config.toml
encoder_growth_rate = 16
max_grad_norm = 5.0
lr_schedule = "linear"
Rows from block 28 of the image encoder of a small contrastive image-text model, named by matrix and row number. Rows with one number belong to one channel. Each number is 50 + 15 x the weight over its row's rms, rounded and kept within 0 to 99. All counts start at 0.
Before each channel's rows are labels from the 100 images, of 14976, where the channel reaches its highest value: "patch colour" is the nearest of a few named colours to the mean colour under the peak. Only what is clearly more common there than usual is listed. The data: flat shapes of many kinds, plain or patterned, on busy backdrops.
# conv1: bottleneck pointwise conv (encoder.blocks.30.conv1.weight, 64x240x1x1), inputs 0-79
# conv2: growth 3x3 conv (encoder.blocks.30.conv2.weight, 16x64x3x3, transposed, each kernel summed), outputs 0-15

patch colour: yellow
conv1.35:44 53 53 82 53 55 48 33 40 40 84 71 47 75 47 58 47 85 25 47 34 38 46 53 30 36 69 60 61 58 46 26 51 17 45 35 22 54 39 26 51 47 33 65 50 52 88 61 34 59 62 48 32 56 34 27 51 87 53 48 53 49 49 66 37 33 29 61 31 54 25 68 61 69 44 81 33 48 46 67
conv2.35:34 34 81 44 38 17 49 49 39 39 50 35 41 54 52 66

patch colour: red
conv1.11:52 71 55 67 43 38 60 55 56 54 64 58 49 49 34 49 76 32 35 35 52 47 54 46 53 37 70 58 65 55 54 53 26 37 53 44 41 61 70 12 39 23 54 53 54 58 76 70 78 42 71 60 30 62 50 19 20 46 75 69 47 59 62 64 59 74 53 59 76 67 69 18 61 47 21 36 47 26 59 56
conv2.11:57 52 56 47 31 02 35 60 64 54 61 61 48 48 49 41

patch colour: pink
conv1.49:73 41 45 39 36 39 52 39 48 59 59 52 25 61 52 42 41 52 56 77 42 37 44 27 17 47 77 37 55 87 44 59 52 32 22 52 44 67 21 41 30 33 47 33 62 60 54 38 45 63 64 46 38 60 48 38 49 73 48 51 35 57 43 52 32 51 34 79 48 49 36 78 60 54 40 50 32 78 55 64
conv2.49:59 25 79 51 17 32 60 38 47 51 50 52 50 34 53 40

patch colour: brown
conv1.40:62 57 41 10 50 61 53 44 39 68 35 28 30 54 40 39 57 32 51 45 69 54 55 53 53 56 22 22 41 62 54 52 56 51 46 61 41 48 73 47 35 46 65 44 42 64 38 57 36 27 26 43 62 41 71 61 42 60 43 64 40 61 39 39 66 39 67 46 54 48 57 27 18 33 43 39 71 67 52 35
conv2.40:47 31 56 32 23 56 28 30 49 38 51 45 37 59 22 48

patch colour: grey
conv1.8:85 47 36 61 30 38 25 34 40 20 62 73 59 50 50 38 59 51 49 68 58 71 35 72 71 41 55 38 37 48 73 52 67 38 70 48 37 73 49 57 44 47 49 62 48 58 39 59 46 55 41 32 37 47 60 34 61 60 54 57 47 58 48 61 40 57 71 82 42 56 65 27 49 52 34 59 69 39 56 34
conv2.8:45 76 30 56 86 56 51 53 55 19 48 48 54 48 51 40

patch colour: red
conv1.19:45 75 33 64 52 50 61 71 52 49 80 66 47 46 71 40 47 65 51 44 25 50 48 57 45 41 40 40 58 59 24 52 25 61 38 31 47 60 47 56 44 52 34 39 40 46 66 42 54 61 53 37 51 27 56 46 41 43 48 27 47 26 75 70 69 55 36 58 75 61 63 83 50 52 45 31 36 55 72 45
conv2.19:69 32 48 19 30 64 24 50 37 61 47 51 56 50 52 32

patch colour: brown; red
conv1.42:38 88 46 54 40 66 62 54 44 75 21 54 47 39 56 44 42 46 41 44 47 36 52 43 44 44 43 31 87 23 15 68 53 40 37 46 60 45 34 59 61 69 41 40 70 32 79 48 74 50 48 48 40 27 89 40 23 53 28 66 66 28 72 42 95 48 29 57 48 46 71 70 16 61 66 49 35 51 58 48
conv2.42:78 71 31 40 53 71 35 62 46 61 63 49 47 41 75 43

patch colour: grey
conv1.57:73 32 51 49 31 42 31 24 35 61 64 55 75 65 46 55 42 62 77 83 71 50 45 51 35 64 34 43 78 52 44 30 65 28 34 79 30 56 49 29 66 50 64 51 61 63 43 36 23 92 29 60 28 46 74 53 30 53 51 72 42 54 46 71 45 26 77 40 42 64 55 17 50 62 36 40 40 26 60 41
conv2.57:50 73 15 62 59 65 52 41 56 85 51 43 51 52 44 53

patch colour: brown
conv1.39:37 30 51 68 54 39 17 36 41 73 46 40 55 50 55 58 45 70 47 50 75 13 41 79 33 65 49 40 59 32 35 34 59 49 34 58 53 63 46 61 59 52 49 85 62 52 58 53 94 59 35 48 37 53 80 43 38 43 41 74 37 70 36 66 74 37 44 51 32 31 63 56 17 45 68 58 50 30 50 34
conv2.39:51 71 29 56 56 42 58 62 45 93 38 47 55 34 50 43

patch colour: black
conv1.13:41 47 48 38 27 30 51 41 60 45 52 51 72 45 36 19 82 34 42 60 67 75 28 63 65 77 44 38 67 42 35 58 57 32 68 44 59 63 43 37 54 43 50 67 42 59 65 28 36 60 36 46 41 56 51 61 60 35 62 37 67 63 22 51 35 64 79 40 16 59 71 48 43 52 40 32 74 40 20 57
conv2.13:24 62 52 57 63 46 48 43 53 14 45 61 66 71 45 31

patch colour: green
conv1.37:13 39 53 57 67 71 85 50 64 81 44 20 41 36 48 75 46 63 41 21 54 25 42 35 59 49 58 34 49 51 64 49 43 46 39 59 57 09 38 32 38 77 47 36 48 40 56 45 62 32 62 45 42 45 56 42 58 57 47 45 71 29 44 17 40 49 12 43 51 41 33 97 52 48 58 51 27 70 46 63
conv2.37:46 81 47 60 63 85 38 66 68 58 43 54 51 36 50 57

patch colour: grey
conv1.16:68 50 51 56 67 42 30 34 28 31 69 64 13 29 75 59 49 52 68 70 63 45 52 54 33 36 42 32 19 53 42 39 49 37 40 68 50 58 56 34 39 45 62 54 79 72 26 43 16 42 42 56 40 48 45 53 61 65 64 70 46 52 38 54 36 33 72 50 44 52 39 43 62 71 49 58 41 47 46 50
conv2.16:65 61 11 58 53 78 36 59 62 57 43 53 45 55 36 56

patch colour: grey
conv1.27:42 27 69 26 35 48 26 56 47 51 53 64 67 71 51 25 61 64 67 68 70 69 68 72 58 51 49 39 51 41 60 56 52 57 56 43 26 77 51 52 63 32 28 45 45 40 54 51 37 70 40 44 49 41 60 44 65 53 56 64 50 55 28 73 41 64 74 76 48 48 74 19 16 57 31 50 93 40 40 55
conv2.27:27 74 57 56 87 58 48 55 57 28 56 49 64 57 56 42

patch colour: green; cyan
conv1.24:46 71 63 22 55 65 58 55 48 61 57 58 46 41 39 49 34 31 76 56 61 50 33 62 57 72 38 37 74 40 52 12 64 25 61 59 58 33 67 42 38 87 22 48 38 73 39 37 64 46 50 51 62 70 56 69 50 71 59 30 77 47 51 26 53 71 49 38 61 80 47 65 59 62 67 53 33 19 69 32
conv2.24:66 46 25 26 42 45 48 42 49 48 43 69 48 67 20 32

patch colour: blue
conv1.14:51 56 50 41 45 46 37 25 33 14 48 46 63 25 57 46 41 36 42 66 76 54 39 61 33 40 65 44 84 61 69 56 46 24 51 57 29 52 54 23 29 49 83 70 70 69 76 24 35 52 40 57 22 61 58 35 46 51 71 43 55 48 48 52 31 24 65 26 42 51 53 24 54 72 44 56 53 73 21 58
conv2.14:45 57 82 68 49 46 49 50 55 44 60 39 46 59 92 57

patch colour: green
conv1.9:68 34 39 45 68 32 48 50 36 65 67 39 54 33 47 41 58 54 45 27 50 70 28 29 34 41 50 36 37 61 39 53 37 26 28 39 33 44 34 21 26 29 64 44 44 33 85 44 55 33 61 55 43 31 44 16 53 44 50 52 60 26 39 34 38 45 76 47 31 49 46 42 46 33 44 36 61 64 37 42
conv2.9:46 40 53 37 49 99 44 66 46 49 56 65 49 50 42 65

patch colour: black
conv1.55:24 46 48 65 41 45 89 57 76 49 92 59 42 49 58 52 55 86 31 30 68 79 52 25 53 54 37 35 63 44 49 33 27 28 72 55 47 32 55 16 57 46 57 56 61 49 67 44 51 48 49 38 46 71 63 38 71 57 40 37 72 53 45 37 37 67 81 34 38 56 63 32 55 53 27 47 66 58 57 59
conv2.55:37 24 76 21 73 40 45 50 45 43 55 46 41 48 59 66

patch colour: red
conv1.47:43 75 41 35 30 21 72 58 65 46 71 71 38 38 77 52 63 56 39 46 49 47 41 62 38 57 24 46 70 35 49 43 68 32 53 56 62 46 51 61 41 31 70 43 24 43 42 54 73 39 53 28 36 64 73 38 46 52 49 54 48 42 46 56 62 72 41 29 61 67 71 76 57 43 51 53 42 45 47 48
conv2.47:70 48 28 39 20 14 43 58 40 47 48 55 60 51 43 53

patch colour: brown
conv1.54:74 53 32 46 38 45 48 50 43 45 48 50 78 66 61 44 59 61 52 59 59 41 61 79 32 70 54 39 54 43 50 54 63 45 65 64 63 54 34 52 50 72 58 59 46 29 46 65 81 67 29 64 32 82 69 45 38 64 47 73 53 42 56 57 53 47 68 07 27 37 66 23 56 43 57 66 37 17 47 35
conv2.54:45 72 16 62 57 39 63 57 70 52 62 65 51 55 72 41

patch colour: orange
conv1.61:56 60 33 65 43 53 60 38 44 33 75 49 31 46 78 58 41 86 52 61 36 34 37 52 69 53 54 55 48 32 50 47 41 41 56 45 44 55 54 54 31 37 46 59 35 57 63 34 60 41 55 39 56 68 37 67 49 48 53 38 57 41 76 31 36 28 36 57 58 76 56 90 81 57 59 26 17 46 60 40
conv2.61:41 38 51 47 26 19 45 33 49 37 37 47 41 61 20 44

patch colour: black
conv1.34:59 60 56 60 49 43 62 53 65 70 42 38 31 44 32 37 63 73 34 57 66 45 54 52 52 60 39 43 61 33 59 22 45 53 78 75 47 44 76 57 35 30 56 59 45 62 48 55 46 37 47 15 73 71 75 68 48 50 34 68 51 53 40 39 63 57 50 33 56 73 76 61 24 79 57 39 50 44 56 64
conv2.34:45 31 86 51 34 26 45 40 55 58 48 51 52 54 22 56

patch colour: grey
conv1.7:74 28 50 52 53 54 33 31 43 51 43 41 79 45 49 29 55 63 72 68 63 61 44 50 66 50 39 17 36 74 35 45 67 54 68 32 47 70 79 43 22 50 60 65 85 50 50 61 34 63 38 29 54 31 58 62 29 51 41 61 56 36 24 51 54 33 64 34 21 38 50 41 22 58 58 50 70 63 35 37
conv2.7:61 64 33 64 48 72 41 59 62 31 42 48 49 47 18 27

patch colour: brown
conv1.63:40 45 43 62 44 48 31 43 40 54 53 48 91 50 63 54 42 33 55 61 67 47 49 68 55 61 48 51 68 37 49 69 60 56 61 50 41 63 23 47 67 46 52 77 29 51 66 58 69 77 26 59 31 41 63 42 70 52 33 63 39 68 38 64 54 38 65 50 59 32 46 45 42 50 54 88 47 43 63 27
conv2.63:57 75 34 53 51 17 71 67 65 64 44 53 64 49 62 45

patch colour: pink
conv1.1:54 64 44 57 47 58 57 29 50 46 59 53 36 50 50 44 35 68 31 46 55 54 44 34 44 54 83 33 84 73 51 49 31 19 45 58 68 28 59 16 31 70 68 42 68 46 82 29 42 39 66 38 30 66 56 20 62 72 46 56 62 42 60 24 40 62 48 44 42 64 36 47 56 89 67 33 50 63 45 77
conv2.1:50 32 95 52 42 40 65 45 48 43 56 42 47 46 62 72

patch colour: yellow
conv1.41:60 78 52 37 48 46 22 27 42 39 62 72 62 26 47 53 49 53 43 63 36 41 44 43 35 25 38 65 38 39 45 70 45 26 48 34 47 65 65 28 48 43 70 50 57 56 67 50 77 58 60 53 41 68 41 46 22 36 43 42 26 20 88 70 52 42 48 47 40 47 60 60 86 56 62 44 48 65 30 50
conv2.41:22 48 58 48 21 48 37 48 50 26 58 51 49 60 67 24

patch colour: blue; yellow
conv1.33:42 39 41 48 33 36 38 42 56 59 21 49 51 33 44 56 39 28 43 58 43 53 31 40 31 45 52 39 62 80 41 53 64 36 43 45 30 49 44 31 42 51 54 49 62 78 78 37 53 51 56 74 31 49 59 53 40 37 39 49 30 57 45 68 35 41 53 63 63 49 30 65 54 53 46 43 55 67 38 53
conv2.33:48 44 69 45 09 32 59 42 56 43 61 45 53 39 75 53

patch colour: brown
conv1.48:30 46 41 67 40 45 55 66 52 57 88 21 40 56 50 50 53 73 33 24 69 64 33 57 90 47 11 47 44 51 60 33 47 65 52 80 60 31 45 25 32 79 55 52 54 53 65 50 46 37 41 57 45 59 43 41 87 54 51 34 62 59 53 22 66 67 60 41 54 54 58 45 45 30 36 33 55 36 62 31
conv2.48:39 32 58 29 88 50 42 45 31 47 45 32 40 58 37 46

patch colour: yellow
conv1.53:57 68 62 59 57 57 32 43 51 34 62 72 28 56 36 55 50 57 37 42 29 28 56 43 47 33 59 72 57 38 21 32 65 42 34 24 29 33 55 60 60 28 26 35 62 55 58 47 60 32 64 99 42 40 40 37 27 63 59 41 34 29 72 79 56 48 34 65 78 65 53 49 78 56 29 62 37 58 41 45
conv2.53:53 39 38 50 12 32 48 37 44 21 41 35 56 52 52 37

patch colour: pink
conv1.5:40 62 29 44 32 44 52 48 67 43 74 48 41 63 70 59 26 77 44 60 29 37 56 43 34 46 66 70 53 63 39 57 15 50 50 30 38 55 25 51 37 46 48 57 60 55 55 58 76 56 46 58 48 52 42 39 56 65 45 45 27 47 90 53 66 45 28 63 65 59 48 77 70 53 59 51 44 59 65 28
conv2.5:48 36 54 40 05 24 42 43 41 36 45 45 47 48 45 53

patch colour: brown
conv1.36:33 42 60 50 33 22 65 45 35 80 48 35 47 32 47 74 25 52 53 30 91 45 61 40 52 69 32 27 63 10 56 57 74 60 38 75 53 35 35 36 65 73 39 38 41 51 35 80 36 44 41 52 52 59 86 46 59 45 58 78 54 47 45 42 38 48 57 27 48 34 59 26 39 37 45 52 46 34 50 47
conv2.36:50 38 19 47 70 43 46 39 39 71 55 38 38 25 66 38

patch colour: purple
conv1.31:41 29 71 60 52 80 29 38 33 43 57 30 57 66 26 53 37 50 51 27 40 38 37 66 68 38 49 58 29 30 55 66 48 41 41 44 71 47 53 53 33 52 34 34 50 54 53 41 39 42 41 54 56 31 39 36 61 60 86 32 34 46 43 34 38 40 36 77 45 46 59 48 61 50 47 63 43 32 40 59
conv2.31:56 56 64 54 95 74 60 58 54 41 63 54 58 51 59 58

patch colour: grey
conv1.17:84 57 47 68 51 63 19 54 19 35 62 48 60 42 46 46 30 66 52 79 55 65 30 31 52 40 33 48 54 69 34 42 52 40 25 50 38 79 69 39 45 74 83 45 63 59 42 38 39 63 36 70 45 53 67 65 28 41 58 74 38 62 67 72 59 36 74 37 54 40 50 26 45 71 43 23 93 36 52 35
conv2.17:51 80 27 87 37 57 39 50 63 54 50 34 53 56 49 48

patch colour: brown
conv1.2:21 50 48 29 46 46 59 48 43 86 70 19 61 73 41 73 31 59 71 44 85 25 38 58 39 83 41 40 62 31 38 58 65 36 32 80 59 37 58 30 37 72 46 48 64 49 58 50 50 57 46 50 47 44 71 62 50 64 34 75 59 57 14 33 35 36 22 35 37 42 26 49 32 08 77 42 30 50 66 43
conv2.2:51 42 25 48 61 46 60 44 49 99 45 50 46 40 47 40

patch colour: grey
conv1.28:70 31 33 59 55 45 41 28 32 38 71 81 51 49 54 61 60 55 73 66 47 68 39 54 46 56 45 46 41 46 44 62 78 21 47 53 50 58 48 16 44 55 64 47 54 34 61 35 33 73 46 53 25 42 64 30 64 71 41 58 57 48 35 64 12 52 65 50 46 37 28 38 59 73 41 51 73 67 43 56
conv2.28:61 60 35 67 62 81 49 55 42 39 37 39 51 44 75 75